config = dict(
    horizontal_flip=True,
    translate=0.06,
    encoder_norm='batchnorm',
    encoder_depths=[2, 3, 4, 2],
    encoder_stem='single',
    decoder_activation='elu',
    decoder_attention=False,
    init='xavier_uniform',
    residual_init='none',
    muon_scale='match_rms_adamw',
    orthogonalizer='newton_schulz_5',
    max_grad_norm=1.0,
    max_steps=12700,
    warmup_steps=250,
)
Rows from block 8 of the encoder, named by matrix and row number. Rows with one number belong to one channel. Each number is 500 + 50 x the weight over its row's rms, rounded and kept within 0 to 999. All counts start at 0. Numbers have three digits each. After the name is the row's rms in percent of the matrix's.
# convs0: first 3x3 conv (encoder.blocks.8.convs.0.weight, 256x256x3x3), inputs 108-119, a 3x3 kernel for each
# convs1: second 3x3 conv (encoder.blocks.8.convs.1.weight, 256x256x3x3, transposed), outputs 108-119, a 3x3 kernel for each
convs0.148 106:562539467548632541424488497452507511536549560534581575493604534436521629464446534537542483479495587492510469496483491461436460477424456429565489492479477507428438502496471460469487496599531460482474506477511567501512521484517584590538468526590542460445485560508476511631435550413446496538564566540460483435569504514484479565
convs0.149 100:477508569516560641519536562456458384475465444497478480493449545537586557437434479404484489603600536493479538449478362482486481514496484559450422518483494510546481497521404495465405515495547481575497465479452533505427482518579504500495476478471513453461520423461530484556507527466461501473542535466466379554409484587506519479
convs0.150 103:492462498491458519553540503494483579537507467463452512450549522517452498513442614477518458449541466475507453395435370426489390459479436474478575476456535525548521510438496542526506512486514386477520434576625521570565480452492488524504503494481530526533577612581477432536526494538475466444550668469552485594577548464598442484
convs0.151 091:519512516530555484466494439472608453509451524510601504439515489609419452553552470549538469405539494524463533484421448511441529436437558442503474468514461587475478482529438493568496551504514505506443522552415518494559554591559531598639430530651523494462496515524623318587451422496486486506517472446503503549541506462570495547
convs0.152 105:472431456579512483443406494443494529366513519410463517463533502566552466535457523500419546564487579541505514622457557580467532428460473488396501472534477509516504524540592463529517459451507494508488521565503557586528561496484473483461557500457484486502486586587478430433571554618597642657558620586547544506486561564505552532
convs0.153 100:501463519430408509462423461492444417529521594465434490414412511554570616548466468556520474472472442542441486402469484450519390579495460516506523535514454458481458501571489452562555422535498488479453550440470522485527444412408495454534519467572480483458516467513430424472530481480566576472530503552630542468515471494511522541
convs0.154 094:531460495523477422440455443468490510525452578616517470414468410404520538524505499514460458446532533465438509431475437529598532420464520426456430429483492480465463461464551454502552529537521444507495456521498425459495531470494510583436620609475529484319449497398529586495580563505488528577412543574481496543510479533476499604
convs0.155 097:517408704441459481425432487439477485450458498486495510565496505490526442491482467488445385562411449484489548448462438434406510564576622465421490464619492503521500503506502442404575497483545465466561427540514464481433441427429517537520491555534563505439521469436522504535447617525515460498451582548555468517476405437527434443
convs0.156 103:531482629522500479547510518501541371561426400468510506495648554475513482414498564480569512470490480483526477530491534478429487520572495466462522444429522452471439517486436413414485476461462453452562472417471479507402510488468426404494452476527448463457419568498423473611495522556515491404525473492530496510483497515392543533
convs0.157 098:543529469480487493517450519545474497569425426482402435444526451502471496417526511461542447477450507481428469469471519532548432535445529427550497398472488400494588426423407514494433480500504473465485511415522414468543628525431528531422540541533539484486443443466527517553506491496575602426548471427509663516524473487446550538
convs0.158 104:463549527469514567507508488454422629440540523478519441463500646468468575506520486477547494452501586499498504523468478539463518503475581501429420438445413504525467512463521457489500508605539493499459541510408518544472505431406487474433538475416484461455398382493529519456622505416504333476450449583480509614474523506600512403
convs0.159 105:569514570434454479497476464501578579471478463491389434504576477620446463502480596383514528485420481440465474465380496466402394448455437437493565414458523675709609411452515531492443514483559527466450568541536483437435456455399593525488497462448452490465540563514449437577494467521404408457611498566526505461398483455511488484
convs0.160 108:535530533553506600434489469502459568528468489539505416596624585562590573474425572459472518499469424601545512508418514476443442498529420448510489496437502459459503488436475510509475462450465471528519436469570519463480472447482474543460482541512571472457487521485437496510453507541460485495521562534491569555491586528517571569
convs0.161 107:532539504522540470491530500560483486560542467553527489418497468532534562542420514491555534605503540506562531515436487385426419398457389421481478464508431429483507461518481448516499455493522527529523557536496519484481495485511507466409524494431622446491495460515473463471471439433505541636528534517532510489452443569502481497
convs0.162 104:476470482508532537462490572528516491478507492437516448523457607487560532525519479496489494451456504512484489497386518467474475431407489483484449557427450506504457544490557569459507524491459516531606500461449512462459503493504492539532487483452668593543608507540500397443506487404530555469517494537447445493485477519466511497
convs0.163 098:522473490431421493479521457543563448501490433525495444553577555474582567460633600471462446397440502536512471414376441459425370485416610548509461513526552402571629557478371513448442567553501595540505518518432505523404407503585456568586437520560516510528392448472433463431448502504438497462557433442495494515496462415448542432
convs0.164 119:523493507487498406418543464566399410562446434569424402630566412579511449508460521574547558540539570515501539473394584502466435470472415460426509472496448519551492517434523575486460505478395539643553473429495481471418483421465462514447482556502661586496615655505636589525486526414423496504470428491537637518523498512410450508
convs0.165 102:482479512461467578527541447541564460559533460473500375396453461456481426435462451562531536505468481554506467566453423520453469469489448537511497463542528564527503442439508513636476523541514500434462521475440505419525563499555508518499568542459468434520501492519547526497555446571497513476497608562461539481526461492470460491
convs0.166 095:490535487551484503546457416493515573485547568461455483501558535533566514480543521505416506472486539465479468556490450513504497521512527514472514526449510452478482449405553487457496466489489501488541573508493491485520522551579636554495590619571335572502456385401507466441470500456506540548491500556549495585463495434616468511
convs0.167 096:460445497529450475492484425495411473490506567476498533447461438562454453643532479482569466470440616485448594445366433488423481460481487440494480476423484511458508472460441457489627509491554490550547480576595527523479606488465662529547557545563511475528554543519544486495426437440447550498416464461510532431534506437568546433
convs0.168 096:420492416505496487588486467541476598493519454463445400507621524548520365482594455439451447517482475528461545563465537460491506482464518471436528599509469485481419554516589555486558462371387518498441587523514473464456548534480565572439524466493393467548494534491519374411518517578438487522446476517448544569444383467464456508
convs0.169 105:485487519541522474515585524464464490509526523422440511624629481465518548562622611528574478459450554471489528426463548445403482462493583406422534482510531599601549507457485458492593493553504352503518480427491542476453467447487471491449454472540592622456531563465412461506500470466567466444524519516435497531482423493470426520
convs0.170 107:534544542530506544518491530496482430467531545466485447482526659514547497495485433522538544401523551492571439435477453442413500510450616488522564479544482482531535548519481608547568473411456501456530485589582568537548467499480507528505546512524489563452493475514462439405552601529469550509438521436491485513496453400512516499
convs0.171 096:505519540571515468534494489528553541596577528559488532622464453654544448641458477626490521528503528574533459458467540438504510534546548539389471556558467525528469521503423551486423570498508479445515432466573556489481458510355442535517472432470474537475479557518455532583538511500548599492442447561511459488443432491462492427
convs0.172 094:488497568511523652535559541588502567488532451467472509506383469450435464495489426503466559458435433485517525440487534393454415567503505440496411445514504448507520488409518561483453453562452523541594505455574461478529466491456481528524497580604534555531452464476571532445436402433581336524449461654456501567470474572437513514
convs0.173 103:558431461488525500592516503426548522542610559515547466525561461525527460602506485534559423425494555501463416594470507446569521560557495461440440482403498416355575513449475434403473493532554429453548511480605508449485448493603448525541510552466425396447340433513463475467480474507464447484500460461506545470602553488459491624
convs0.174 092:527510456442404467371516474474518432517536457494503502473477466428496371485543501564556553540480549536496565509448484496465531554486438510501513404414391487444521479479524493525530482515494427488490445489480503432447480455561560535577521619592478437454462503528457374530467508552417476519477491511456440573482500546589600553
convs0.175 104:450470497486541575481523614434492552458479477530419465617613665500539609574578446508550534543581467459427472550508501481501372514473379454524472466367435522491429428458473504505503443450448438501511507500448537491478483472529435498507485551472497563554439502443507460458504414430554599460509506590544558517556497499438442528
convs0.176 088:490467486534554557546461613491510406509498469552409496506535418541485509545559462490421428524533554505539582500460450474422506576533452451480439523466435481454373530499510506498442561523439532564643464493532515472454527620489464498516487505582583612447525485453633616504467409499539531437470493481524476436440597606547553505
convs1.148 117:421476470559549517570501500531550485562609551487508489477530630412522644487484526501509425470471402518531485510545465461472470596388460468530473591496506499529552469588561451516601439538527533489472447541458525466449494477469400443536513470508542527510469484555440513598510536574482436536565515590452465499447440439481521427
convs1.149 110:445441438527550519520559520537570471488370516465508507526508508481471536553581522489479522498586550498550528472496497477531539507454581482487497448498541509577545462452524514557426567447473505465496563536490452399474514522473454478472408472555567494485510492523442476561480443558563511528512386573516535525503470521454475467
convs1.150 114:510486575553593573519693622445491539381559475522498471506392473526450523526553592472440402469394454426447490550468447492529429578598489456487482526481498456535524450457500477453591401505542487491477553556563529533445533468445509535501424477548489552531581532608500552530552562515562526541573551508399516446450493539619664433
convs1.151 081:427526517529456378510470389433419464442465504470526453438527537462452505472465460498463574487436537502519496503513430463531498440545412418594441464508577521453506522552466545492558464440462493563594588575490432546408363406384372489459506510533506506609523493520454478508493396295466481394497479476500521515472488569541573443
convs1.152 113:502501461490478456521487501541537462601531475553660392509519558498506536500503531542530523523508532454546508489466469540518497551647712524512508551544498503523575519575457542509467589526492475458477497526456446471451468590518454552537472489509475474440476476418452457430483560554478501539483543497467458452516503491593619719
convs1.153 110:534561459499527500543576539517474511589497462544630542462523585523512443517400515522527475466483489483521514530471456583574601617544611592514452541483504525493498426419469449514445585503441472468465521449469449491565557636472542522445501457473460543521459558493481473486525511606510567575520513507494447508485460469494597635
convs1.154 088:557573525517474523458442537534512425513430482533520475478449508507553477530449400563512417494448468502488433515465529449424525434449491440437482479427433526501440535483534444484510501452549538502524519476475463526565564578598523593530500538468475392486436451507456397515472448473510464529569500527472493477398409425429464452
convs1.155 095:477488427435461432370447435500458432478481482516460516523569513567586589623570386490412500544462524540447445459477484426467467437530456453486453416439528549560545595577474614508550613567492513550442484442455528437544572509490509481471542414515471412433492519517475394460555465481472475462479536412489479502525467513411459435
convs1.156 113:491490467422482421399537540531604472509482539463471562510487519530519522459472488498460454526447563394475569514497554463587528579514564499472422532513479502483496540513510472474512430453486504538577526463546439518511569475508570424558598469472461373569483548555416451490461522500622456420596564506545592499463543510526462483
convs1.157 105:519526534447439513407375430539547591517510493485511466541562456489494433446429526531512483502480611529470528528432459483300471462572586533557493599503506573568462575510529599524573491536546486453556441486474539446502442546483551488487490447517537479482479546455510500472506536506552566428576507489485473534550498525625555466
convs1.158 116:451493479435480482558614535508545491459429418462464463484441430462448498482455522547584482470554465502502469514468501531568502591697567612475424572447493418469504432403487409467438530539460490447434535477417518539463442459412536495441485497501448474448520437407532472576482573566526398538442437513383447508545538496508449595
convs1.159 102:467442443476459449496606499499476507384500533577512479463505468496465520463530454541517495477495490525563518467479420441485487438454474570499474515434524575491487460484449498516523430484474481489516585500528527482500521512432441501436498573538484436486455477441473488593504579566499519464525499493566518376535436483454531537
convs1.160 113:543580537491495594434496620457556577514546536519565559462435493468477488454458342450500433465531493489559456487552458500509494457482460506442435462451502461433449521498473446481427448471409475474491466475571435483515507398459511479510486508477505491467448538498462490530513551592448483510456450498451444547471471553494498455
convs1.161 116:610536590568577633544567608459520499463471511495543524446511455458555503577501447467530562508541456557473466436554489488455452547467478579543483513452520531476566451502500437460529593496451514514450496514454562518485458460410484437427484466484484472440483503457450550492483516566570477487543484550433511432548503451577530445
convs1.162 116:599480541566510482488502476492483504546574548512459503544569556456606548588592510504439448557509444499503581449461433515427462485412437473526513502480483527495427569611495490559487436546571479462511553537568519552577448508432551593535526596505628472496549529561491501614503540567561489464562560521458445348486463434423450445
convs1.163 088:544435479463438645478446573515573504558554510563468521555517448522445507393448475495547576522591554521507530471480522455531660406561457411493472523516393479438504482461497489431502478521460502544407512586569438407529429430512413511486546469500514413435427409511468522502500560537436428445496474461519494465524487467532526481
convs1.164 122:557519512528588502484500507448454555446467536409459493558541588505490472425482438514537473506497555524504535492485525397492503573519519533493463529561504504577514403427456400431486443447468434505425472513517530477499484555493464547495499510485518510555455499559403420515500447415505496455522562484499398505622398497521433607
convs1.165 096:574483526592524578536538551499505517577545442471515451486522410533539462630569492571481503561493435497523544472578507524630671473531482454535446471492534432474503534523508573533541487594568470514478441545479484503591479495500512480424479430479505497483536489484467537544555594503522461433515478513449526507479400486480485438
convs1.166 098:542568536468460465414342345431410447411435474429518415453423457460429419491441352500533469450502450491513517489433454453461458450493395470415423501463524509517502429447531473402437491440471480459511483482500498472539463534580506531540592535435350364413346423512450494497505539489519401579450503468485516479424474560615579610
convs1.167 083:554548416604533435498592489443478583481493542549475551394423502409447520565507475495454495482417467559494537536447494561518495585440434465472453521516470431510520511506508514536530425487512536510545506485520570467522547595413458425446406460448470469507455403445561417499461492490538477497509500517610503598460433561539508590
convs1.168 088:572547602558565559447533512530528511521555512430516495482556440520431368464429561559567499567465503541460507407339401495515516515584525439572507438475473495476546548520473504523488531502568521538472558481379555492464471446513478473452474426365545618519512540502530471437437467445448492483513485607448537417564522463554500500
convs1.169 124:472415468567519499530535421526518516453590568499489568515529415479419491419492469486491470543471425542513443493557487512460421447439406516457521498465533542487527485565475561630590544587555503516509522501485501547540483421507379485484418406431556554477514579520499535526452504531493414532482515516444436500477471493447485366
convs1.170 131:520525477495515452589553601462586544397485454527469507454548482529528537545595580505537542556475431522428488461391467380516480375451547459439562489542532582601594477465472497481447497493488392467459538450447533468425515493469474519531405449546581461421502485498506478463463487476493511557449550624445471452472427414478464526
convs1.171 096:461487437485485429488425298511486535512539436491573530516499507565600464507450454498545433503453455515488361464457468462457442491453450493565518475502596443461477430442481465490408428474459502575548562543590500497547520452450524547517507553525498436553537489523543596514506458373472417464512495421505488539489448404527508446
convs1.172 091:450445443455443414521550477453518592468557471586498430480503440607556488506473547523478498480448394505507440582524485585554430521542501505503518469422487409377475697442442626522535459521508382442520551481484396465529468491472472478512437396453454546448508441427461472497562580477523472494509554516365492519382493491417541502
convs1.173 101:489489555476523510547460518472534588517563532583535448446461648441576566421573524514525437497420465502510542500558555419522427551499466541555475511484471466480514393416504539493494501520535532480474488460494567456458511485502578563474425422467506517520537525522542526541490545450554505459500489466392502563481461456456437567
convs1.174 087:485480510575494445479501479462501558438480473444479433512448552497452536432517397561537474473450486490455433477495575547479493512478464444491485448538499439514532485418501447549561404482470591577562573573532578528535508462511560487590487441529519527522515459455524434490662450467503463468469460571476497605601593455521474433
convs1.175 115:477511570542632503537513536421468480533522537526472453489580497451615604490565475514469409478520511499540471390415449462431488514582448545493566484492496452422536673540452571495470460439535574517556465489532473500479430472492507492542492460449530542519506498547457426472528553446454508463456427509492431504579493565469530536
convs1.176 075:567455517502504565508384563520502508431536507428436570523547453577525476452526531521508470547429469506495431417507581439465496492527561561547540423431462497519484500483519498432567540435546593578562588572544518528564561497506499462530512581483524452439444360422488501467598579508532480565522487531501498554511519463512507455